config.toml
targets = ["trousers"]
embedding_dim = 128
patch_size = [4, 4]
am_softmax_scale = 16
steps = 5600
Rows from block 10, named by matrix and row number. Each number is 128 + 24 x the weight over its row's rms, rounded and kept within 0 to 255. All counts start at 0. Numbers have three digits each. After the name is the row's rms in percent of the matrix's.
# fc1: squeeze-excite reduce (model.blocks.10.se.fc1.weight, 48x768), inputs 192-383
fc1.26 087:125130150099143133146115135083142068138109123171117122127127136127143112121179087127105102122115100148113130135133142201098123119105122130162091148116099087096134093135093141109096131103116114092130086107160118108150115127098116147132141097107117153132156125162137139094119122097163101144087134169129140180122099138141135124129225101119139138113121182150137154087177134149106146087125131127119105139116132123069084129126118136090123071133097132139065130155153148143119134127093160109140125125138126083150114149060171128077145124116115118132115131123150145182138169128134136134
fc1.27 031:128102159129134142129116136124133165113122095134164136134138110151125103098134127099123134128083091133099134131185137108151150173150149131141108096161129086099115130125073142181155142083076134177186126067139155116133146094129055126133123125115109123149095101122147137121095141111123090119135133096135125164120151140131130137149091144136123095081146130119063187089105104141148164114102158131126101125099128141064161111140101122149113101121136093117135109125123157128118115109106104143101107137094102195116149151113138136145137105149108108129137147140135147127087182156156116141
fc1.28 057:093105128114129090130145121147113154118144109102118122145109095124177121147123139093162131126111122153137136123112152137127139127128122099126124116087114190127130158109169103125140122112113129083110132131125097119127134080144147134116126116075143116118114138137121163077136073118128163145099046159127123162110086141136126103117107108127109150092035140128128124110157110142126120149127122111114157163068112145114126132126138120145177149098092152129159094121148115148068132166085144089121122095123029107122122126097109144136108075115119157110161130122140182128127140171116110157
fc1.29 132:095141119140133153115105159120133114123132123119141145147166112121098151121105154113160127119159163132138120121140136109120122128127125128127102142139150141027115109116126124102109108120168138140130142154120107137123122123124152142125132133130127118139121134120126142178130096113103148109163090096133142082139146122106129133138078119122148147087108119121121116118146129103139142126125138142135074158128114141154160127139165134101105056123111119104162160124121140134160124051143130129140117115125121073161130115081116128129148132134129104131111114129089124107121052132114126103
fc1.30 136:137170147153157134145138110131125079123129123107084142108113143170146109148133119096143125143104095124129135119154109117134154127123134129128094128121085115118130130150074125135101131096139133046152127156107115099137133108128118153125145136156120139124137123170114114079112084106124117141129130154135130122129153146154132145110181115132119098065083128111130121162103134128123149110139109121132176137200133128105177113128164135083099106138145088095186141124128098122166087073179127120131131102160117134135142127123110148116139223129123155143122123125137165149118113078123140124
fc1.31 116:127140111152126128127104130125134119118138125140129121114097120104131141125082120099157138136160091105113123115119139051143137143104126133087109138114122082095118151119119151147125145094125122129134111138113147108118137140133166121119124121125148088085166108149146136128125143112120109128164116153130148043142137125133137134110059136116108092129056094136096125132125134119132146101113121136110101135144112134084134112133153119172125131132080135103119155093125155157140129142139099112123147107089101069128125143162081116082129199119116123115101132129170127081101112140088125104
fc1.32 035:127079136123123132093086130138101047114147099092173129132146145120146120149088119111106121103156080125114119103112118092132130119071145153151164118104122127127130143101097113157118129138134163098116121135121141053135135155110095119148100123124127147114128114127113125113137181076118123141100155170124153158108141126115128099129161128128117120063168130129107140127135107107132105181111134087130081141137142107103097152135191130116153169142128112138054089115136118112133125137186151141122139118187092139132114114133117113117103118148135114141114112108130076103121126122108131073
fc1.33 052:126140115137109127093100122180111160143087151116092141120134128120123118136147132115117100137142111122177127130108145057161114134144113153089129136106152121063123104129113116094148132112095107123161074133109151138136133106127150108114136131125106145124135117100150118139118195141142152088151189139121142142154110123125104116130156141112108115210113079141113135115123128151132122120122115117139135132141109124130092173130137119140122143119144121167141106117115183118106142132091103121135115130098154149117122127163105122142076158131156107100118129077102155128079099109150078106
fc1.34 049:183099135131122111114147139147144185100135090107123099117133103113118089088137111139157125111180087134119146130128124188097119111133153117134090129127121105108110136124110113127111146096113093108119099134135125123109136112121086150129095134101149135082119074120113115128142163124125102123135119149111125099101114143127157109113091115140118137074109117083143131110158131144141126138129151174138081125153110075109156129129087124135158104180150115133089143127133132151123086148104144135142116099141171182110132117098177164129082124139129124112130125110124162152156120167070097148
fc1.35 049:146115129114132138130099141124120145135129163181120114132110119094108123113107109133127102127137150150136121110128131155137135135135118133102069115111138142130138117134070133164116141140143078105118173117130104047125125112122193125138110085131095077126123139149104120105143175077129137069115159122106110078125145131136121152119107141130099117112115173120141162088107146095116131165115117119123107078108130111105167120093100104144170138119124083133131119124085143112144076107044075131133118136117156113114110113177100104135122057160100108148136120103107166109107147084085131110
fc1.36 121:133158094092147127118152113121132155120133127144135121140117118105128114137134103080114115144129088124121124133159103185169128125112134123136093135111088112100131105113124121120115094061139119096097134119155145084102116136114155227089121140147118100104105157122085138102122146110139104125139104112106114152118110124121132152140145117119067116154101127099104140120103119121125107080135112115115126103111112099087083145141148119127118067125078101120255111109127112153107103131085118134134097125105131100129130128085154127117119124129108095133125096102140090118125125079138113125
fc1.37 093:161128161088144140139143152182132145127127124128133137119134111126134132133116161111150130132145132122125128124098101145108127103123125090129170114126094104092123120135150130074142069192112128155165141102148129110130111119127127116100136090095127113167124131117120128134112089123163167122110118122126137184135114148136122106150144101131110090125138119106130119093162129111132097162107114116162098144155111116113128107113119130134081124105078138092094085118107123109134105172141109116132133118118118127098113119078110117096161176120109124130093108136169176148127088103161115135
fc1.38 047:165106105121110133103128126097122074112079108162098141116156113153121112123094118166086111123119156136113131122133102088132124107132148115134088121116146146105108146128111158115138080130131177089124104142124148129128138135135150133121115130136112126126121127148110123090118158152121119084109146140117157165130152121117108129094103096118117099109119123101174134131142124111097113123092145117097108129140106117103138133107184136104069093136105152118149146120124130099128136107126108135123155115131090150159132115060123102145160121135156157138146092136064160149119091113161147124
fc1.39 071:067108130118121136104125135103125128113154102100131134122110120099159059128116134087171121131110070108098128119140122127149100113128117125109152161139114078094158155123116105186154107179138121125139140108131145124120148126124119062128118108172133164149132139105141157105097182136137143127151117108111122132106101132148128103121127133130123151162150154101140140130133121142121139177116126126100127130157137132084175101145146150187157099113093155076135131134119082120162124119080147161122126142128131166136142117112092123135144114113099127122107106130130122159151108097147116070
fc1.40 153:141110151131129151130115154149113163139151122128189127144154124128143138134130149150114134128108255164131112143119132121138112161159142147140125144146159132167131138120095153105150127120110136200130138123143104149129131143126169140137132125144127124142134130128137136170148148106098146149120178148136152101132123131099145133148123163131138119187155146120131138107190133146126124145119133148152140149098139149124113126141130126165138116120158105146062130119127131155130145118127146127129135118162100151138132150110126140113148099138141103133124119134143160099150169110107138120
fc1.41 171:137152139130133099134140105124117163120124123085032143113102137153092107124168128155124128138110054192131123132155154118127130122104129112155135126134078097150140149118102122139129138115116139061133067149098147091125126117103109181115133139137120158075148107117122139107134138121180140109130086115131132163136124123114119133150189110125125108059072142104142142111128115128142132086127138151135173137148116118139130141129148136158123147139128108088082148126141126138152153127115098130139132109132053232144145125178131128119152093134112126126094141109141153158105132128152122128